{
  "arch": "coatnet",
  "inner_norm": true,
  "init": "kaiming_normal",
  "optimizer": "soap",
  "lr": 0.0046,
  "beta1": 0.9,
  "eps": 1e-08,
  "max_precond_dim": 1024,
  "adamw_weight_decay_other_params": 0
}
Rows from block 6, named by matrix and row number. Each number is 500 + 40 x the weight over its row's rms, rounded and kept within 0 to 999. All counts start at 0. Numbers have three digits each. After the name is the row's rms in percent of the matrix's.
# convs2: project pointwise conv (model.blocks.6.convs.2.weight, 80x320x1x1), inputs 80-159
convs2.1 102:523479494486509456472497524419489535507500520478481507512544510448508558590558472559471495554571499538447509432511527454576510430568449523462508475456475511481443527538467575485523464562504551502481437503498525450532496512525557546529524496
convs2.2 100:428541452486522496523478494485589453524488584435497467484465484490548494552482435536504535508517553540534483505470421458489541531525486507537558519534501470570551450508535567441549517526540485546451558500460456510530526480514453475445464523
convs2.3 101:486494489521473510475437607522423537470419538451479513467515452448525522424514469500460461470482531530543502489520474475503487488567526481509528509591498497470489501505497549560503547468541545554505481564514453401529478438480488573490506597
convs2.4 100:538523496473480505458560510500447460438467505436529483479500444504507585452528542479415515478454499482529533486468564436490484581479479478511488489481530458496505577556592527555554461426517507528442576476488539473527523603520492505548514512
convs2.5 095:490435528515494491494501471501499480499497505497422523453566490479480530459476462522461526561532523483532511534564575460412573429483447507503544562495532477498392467468551522445438505561489460496491546561460524477532433499515536542469530533
convs2.6 106:469520478548481515508531551499487482427500479531500537499478459449497536502480512459489517527472543501529434479519444507422487525451566576503510486461503491492471389568473512544488468481577524485519471516524560436517486516473502511543524567
convs2.7 093:538556449407473495487539549490506536509442504514475403488418442567496425503503466474513461456447516539509453472504507557534574486530525545526442447569503487473460537506480485468492488493463563525508515572463475463541536508451471443583525532
convs2.8 092:515445536510499493476449492535523496553495431471433464495546538496503505554493463449482485502452451466516496526539508510526490404424449455523464499562515505551455626537488497494475511536494490471448561515572497431534479516469474535515490545
convs2.9 104:518523493512536514546537413480520481507497426485547523547565479540482471491572502468522498433534424521516534516524523525477385520432550538448484520524507503488512480523522494483496465525546497517545499516518517451501459523453461480481533519
convs2.10 106:470580553468488526449505499511485564531491449461534485523567473481512445491459565511559517496583514498514475478482558521456486461558496557516525465465500506534552456493563550496457478502531526445515500550464532531518544532503472482507488487
convs2.11 097:511562452532555476582514528486539473475473509465462422523494461450498554553519529464473516491548504500484451511524463498493489558589527531465506449549508528516468514540502471480509504495533500506519564430466474494561437532528505497462588587
convs2.12 103:548547523539514477510463561517481480451536460514499565501505484577514594472448487543483533530452513548447429462476435546577468564551446462522509461513477569492565459432483477463506477512481522474541510398473493538536485495465551466388508508
convs2.13 103:458420484496478511515508457479463451501475443538424500537558493511488507469536451508462449514472463418513506491520477502542425532415465527507477494480550536433475471438509495483511509583451476596519454512525534483431458490545455553562557560
convs2.14 094:458519453477512517474497470586527538497503553485520553466520589456502448402536483457468435540497537458498505507472472470476509514473515553508475455493528535516494432542456527494526492512558413412494424510438476470525561525465521535499498540
convs2.15 107:533512510436504506502509536461522454541530588437523545413472495577501495549566542515446421572469476552484470504478499578488505444423499531487573464502420505467513536482478512502518543507447484509525570493414465475500506470549421502513469459
convs2.16 095:442496505438486457520453516471470487452451477449467538404494508431481491505475556435482511518518531498492476495553480485494481513513479502436533444467522494529465532516487506509523490475477399484466484459474538483496509604509463551440481500
convs2.17 092:451517550469495481552537493510465482539453475405507491492504517442490437505604547539494475497529566478496477518578524455416505475498466537505464473518431495426510586540444517593459518513551516536531558546484569440508506560519525486513523522
convs2.18 096:523560486481525568482484559519592498447481531492474518449485542536535503520457535502545493539507592537508513543510476523514495558605497514467439462450487502469573403477411490502502498479520490475479458496505516423552578492491511511514463542
convs2.19 100:488459492521548497493529438534393478484506524497462489527486474584444460538450456500551518443502508475493448527518469493514579544446504528487457463460474527557497585529583457484489521574512439488492479576519476501458549509493592492513513505
convs2.20 101:548491425501405548456495514526502525501540491552608496485525529495488538515613389442530520450415463512520541523536520487518534490484541535513476505513573539453535454585462442500511535532552535583501488502502508514509556563461459462557501513
convs2.21 102:563487509486427516510493530519504420456489557491487495452471492473512512497575495554483497524480446554477516460484472511523532531467496504432505477488454524455532510499483552495457519499488438464580449532504512584539621466495501411458422512
convs2.22 096:484504476504478544542533507534441457451427456469564479476502470513527574515509455535468577440532458570543480476513450462499437534541520540485482472522468490545479465484509474477467486492550513552470444494446591522465457472494514469592490499
convs2.23 099:521531490543545519446541477538561485493419507486492490548498546568510460501483532546558445554508530458437501518550492517495501454529485515493507465491494482480597514483502502445514504531441509505528444552514477505544504438498502527466469496
convs2.24 099:440523556460515516556474582462506508585502502450422458504532547532480552537509535457422494463485452491524428511479440476553468440573452499505433480476480474490454502464526503461513500486471490459482536507507564536515456551464537495418582482
convs2.25 103:505520497511519532529518546515501466430495511478528532475510426549522469502468474486551515499473534578597439445557541458441482581624502536547537502545456506482517504488533569567473438474572486557431471559499491528576515561489418458486521519
convs2.26 098:456535521489463499535465544502508504550499464501488484528535551494513556500536525518488474527453512478531531584519540535530486481535454437502465520473512477511526513508501519462490497472445524460456535520466482518518524556503410492526493508
convs2.27 097:487526494504502473493460592456534510468498455587533458378491511525482580523514529473440505565542472416559515478546488497500481536529490492474506563498466494548488553458476521591492491463509482521505469523537563566426551532510463481513571450
convs2.28 103:502479519482491527565588416435466482525538464563535469543555511484478490488534643444479457549494445465476514553512530490435506425492518515420568480526560508470484566491468466506508491580537493516473528563471534470542453543534474529527485550
convs2.29 102:515513468521502471470533555518522488446541465551500526499510497525481452494520454457597478465487491513477464508476525562463511534468489522470467512445474496490491501559508554426480471541486503480543553459457490410507572459576541511569571514
convs2.30 094:504492430530566488485481510504550508435434481486476544454460477505518489523494458522518498478535517538531544489555527495457451550593568496463485478476485506538542453428475494563475494488501467560585534565483513521527540473504467542490482538
convs2.31 097:550540502499495489521540498407518496471491500423514533441548556507514432532533486454472438547525515468485511490458466582499569483523575531573512508474526501465606478509549542498490467499501484462557523417518532479594558407553492471473456537
convs2.32 098:484556499502486454441494519458446497490497499458485465459470461448474528460524493436533479450531453550417485506547451491518455522502490444500532442498505492491467490519462400478537535564535474527436468496443488490447495523500482536512456423
convs2.33 099:509534530562530515534506555462546475525502531543470518343491456489519505442504511452511488473488508492554517519480486508473488612522505537476551509571484497441567513483498465551505517453472540547552483468476494496473376575543470477468543524
convs2.34 105:464550461514503511503491478495539555518446500524578530497472499490583482436493545496498484519569521509513542501544430482419496508539578577527569438507495466471509483531415528420475479485569549491433489480494559436501476494542445496448462497
convs2.35 101:515478530561485556532472494446597482560448546593510491451542469483493520541549499492516433533515427531437498472474485512525483556548473525452515500472436477530555508504470431569503403518484532474444575501506498460556519537509449493529504553
convs2.36 100:540407539484482444487440491472532578460512518475478512520504469562569560490521402534522537512484505521528505407488545534484516466384508559501517577464509511474527486521489501559497435488521506474505465575516539563536572449559532450525491525
convs2.37 098:533482455573534454504460454500463470457530498554505547529496507490483498509525470507476518508491453476551484451532492498486542548499429464414479508505592471566500556509519507455464453594491480558482522493516477490525453601527523553598489464
convs2.38 099:479540485521504505447442555460505545436537500565512479501461498509474519419529460491533496519501505605493544454547485532541604482455533504509547497499483480499545503445510537477497528514547539540577463593529528553505491544493473528534472516
convs2.39 110:483389448553586455468497491415536497493525510534432424425512445415500468486524485487509429522479536414510466514495516438512510488493523478475556501471481437475451514514430489522559554508420490519612486471515469485448497478416546498538523504
convs2.40 103:512478501323478448479464510533455551515538515437462532510428479472464502524513504493535464480576521548535479514529498516557495422461538518473541516467567502462537557602496560479485519473466466494515408518531438442484536550473461581474441564
convs2.41 098:528548509510480473530515541529582534538537448475492517458524587620468541547552460412478468504477462462513476579468480514513529480501555478530527491472513523430469499494487481504481529448415463483438650521546498458491497548484484519533501409
convs2.42 101:487521458503549465450522485471504526450462542520505563507501495481528530472461472472481473453488484495493483456504513452541549481512510518445536490520533487500528534490548523512476507565472491492511497493523494552480635512456570543464548478
convs2.43 092:487512517499510488515469453454510476545481486532505415438459535435468489504529499471415479502544525501567561460484557440585513522521498521476438556464424478457486479447489540454578530450525523574519443442508565474527577546563458520517462505
convs2.44 098:455483549378470476509514487500487510446489451527533523480477479482485551505509487489528495421458418512514527488450429497568452539377521499495508556513559552485569445494469522506458427512506466443456551552540463577504536521443567529454462512
convs2.45 103:546516526585438520515503476512425465518577386506433529438561529578557460484511513495500575541440517459511534513545466534488439471562470510545438514545581475483496449535499524455486466533482503501463476526510521475549543473519513488499462456
convs2.46 100:561537501523529485481513513453505449514426501582482458434575545532483576525484479470445494473496541512528495468438460498489448550514491515491463519470444508518543530568498493541528490438447494527583516493511541526488586426491540451489495450
convs2.47 102:474480567553476493524547603554479529507552462569491505429435481488520514408445526516489492532499520474575513502421479471489475569437535442556503554438426505535478473503456475457527487434521473447573551430539566563448402559432522453490481475
convs2.48 100:484579466523545503494521450529467506462489464448546544491561497471522496461479471493563507474540476530471520513476512515528448534415499534487503519531552535512471622505504469541475468448512479543524574520503433493535545488501499557574457500
convs2.49 101:508469611570483547455489448477513536508452453484558509446567515508445501503548573494541456530555515550442515565521479506423538460573489461462539521453411503456458489513512483450489493521462552544555542563530538464541542552535494499471526483
convs2.50 103:560490547450489486529501481607552439531467510482436449488504471521492399517473468529498419501490601489555530513491487507449494531542501464512448530607487490464488517524580533503489511471448499505497504421568458465557454500531509536471510507
convs2.51 103:462500492493526504543522518507485463475495479584481452517481496496544507530461523494520442458436501526499518552566488459484473521535497497481497447537493448485482470467490477561530513459518481466484544503580502499511405466514450470519496502
convs2.52 099:510490457426487560475506474481524562515522515523555523527505496516454483487480432481448538486542486435569536521459515510501500503495450493576441543524483467498613408457505502508509536536513543498515516577556518413493460559508519508461473533
convs2.53 103:479563424457513525477504479475468480421472499499562463510440436458505522471552552453512491501427468530601454492546540506513574557545550499519436535523494462485472533521489495460531494488553459510429483400601491467548572567478506516586500580
convs2.54 103:407534504503491478477460500502532475522510436521521516461502547494529548543469581433520489582458479463523471478514516499584414517560512493528526509489465506500424516525523446550451523453442510491516497599524473479469457519449386495470542493
convs2.55 104:575474471511526486489491517562575477459540462494470522492464489452471578551510497482503537517493552501496557470475493517523498521531528502423619497480556525456516508524525470471453449493443455516467507548456462576472503484503472499562474504
convs2.56 099:464492534532457464481507536519505446512463428504454494444495470505495489473480460478470467513524533481548499530557445541484507510608526483464528419437541490513449423510468517504514488503437491532468582547533490472549515611471507548540549539
convs2.57 099:492487534518452463479482522532470452543497459496517496529531463485473402466533462512453462538504542526512510491541526532470488472406590545445426585447523493456438526468510512509536533467505523460506410570515458464588509515463525440496554514
convs2.58 093:514524518509456537487551529502477518554486436486504451543477558541493461574598450524587505469544528520520474505513531549530511446522513519564385529485457463495424435538489495439519533526493552466479524562443570432520405493455470508503528517
convs2.59 095:475488551476554487487527529510461499539494536512525456530482491460512593480574518517451549520489498516506440469540443512499505483464409580571509472465548563511497480482504525451511450551474515440513543542474502498495520526555560463523484541
convs2.60 095:521492525583507519508451525533553486469552478518484477461561474516532423490540586451462481517492541426506477512520530605483425524549512530501545483545477473531482470509514502448491513527498503586537526469473493447617488447483485472469529529
convs2.61 098:495428499499461512522526487497518541536539452480508553527542529514501572560631545534466533542424523485514534487456456486491416462444518542578471500516490477463525514525577500500528517517447506473528449480586504570511595487526398476540479544
convs2.62 107:461503524517558508483461546416469487515510465417514548518541451429506467582483482503554419537525572571442495499515509521520402527417518489474516518493468502557482585520573495461489576528522518545508444524484517570539538474498497525487525479
convs2.63 101:536538556533478530446505530517505402482508470568471506497547429530530465522532473455581433535450491568488508513506479489565533517469506480532462459515490455586467520491582475402496561558465530560448533460470523426512442466500409490475497501
convs2.64 102:460393409547499508500478473483491507491443458481435537534519558533500561513544445503416524525553520431531478435529524506470488493519438526551479464463503499515441480464524547553490484532538515492522532476508580481520453504525549531479457519
convs2.65 099:482423470487605443503478482465496528501482474457558453496442467468516604499524483527468528517566467505533497489484551424421428581492505461496507530561485510504467561548544445523526479463517521597478494501542544463523456551491492527501521467
convs2.66 097:449525491481477560538519512599566559524554461484446489551506530583487478514526552499490518522476454428550507519522539505424526431512521532611506528535529456491451513475472512465544504452467508530481554562482500462495557618521441464554453478
convs2.67 097:457485520493487489534515527492545485550421412510498462496553508499504602458533511499549398549542534455522476527522529534538536439622450503504467551531524523505505486508501498520554471491379502506494506588511473511497519548480428546467476500
convs2.68 105:459531470521512487523567514543513485521430558454475496537479481552544536577589459524463467491537449434506542472481551533419496494502591543471513523492510477537535465494433489472505504481511477507508465540514536502444571456526504486503518494
convs2.69 105:480558497441508472483492444518465531451484455562552502477552494487527456477508564523576476538475505544453515452447493495510481578485464520516563537479482509512492570469477491476475531481533506490461486517560528491482481462462486501491447517
convs2.70 097:541543564487458556503497489455509513579540493502449483500439504574509436492500499542458506506471518514527447451547481539511471463508488515547466565504484455494482518504528492443508533399394532529462450414492500472513431569463478516558494493
convs2.71 095:476486470515534593516482483600530523501538449465538477491530535467557510488434529531478503522598553421472523495416475536452459467523476547456452469463477485447537443566493531540500502450527502461456518543560521498611504489504554519493514557
convs2.72 106:572475553464544505553487501504563486518428420503490491491548492545495522533548486506524473484496471506511476517570394509534456478436488504544490569484468493497514569506505466424528536473527538481517423456478489427429443474497427468559455467
convs2.73 099:485561442513492528477478511498522498461404499504442468507546464484466511541537486464559483460541492528546472484508526474537506495532520557488492465486501457541485443481428522563466538528592473483540543439511522489472494526504488532486539497
convs2.74 097:467481606513496489517483558543469472541497473466444469560561525441470572500541511524476503576464532505475508491529467531490426418415498547526550529530484474544536483507532464544518550493450465517546494540569505407535563501523434517484538517
convs2.75 107:510474465508493534498471509588537566451524470509475536506456490508555470492514425477502455441422505531584506469484495481467473497461494491521463523487527502549522515436471486479457469472551488584502486524468504504442531604496565516535518558
convs2.76 101:482425482582441472510448480503552467504439530520487468478524531534517484497538482501502449522489503498407484500539534525465465535492508527449520449519466492456481541550534504513494500498495490496570559464545485523520542465548470478456511542
convs2.77 098:497463514510514507447512478498589533540549500560467532461505498494486537434477573595550431536446513516451527479505477493479453522528560519495513481520530543489489521545522463413504451507401467503563481418496486510504530510451473491487516526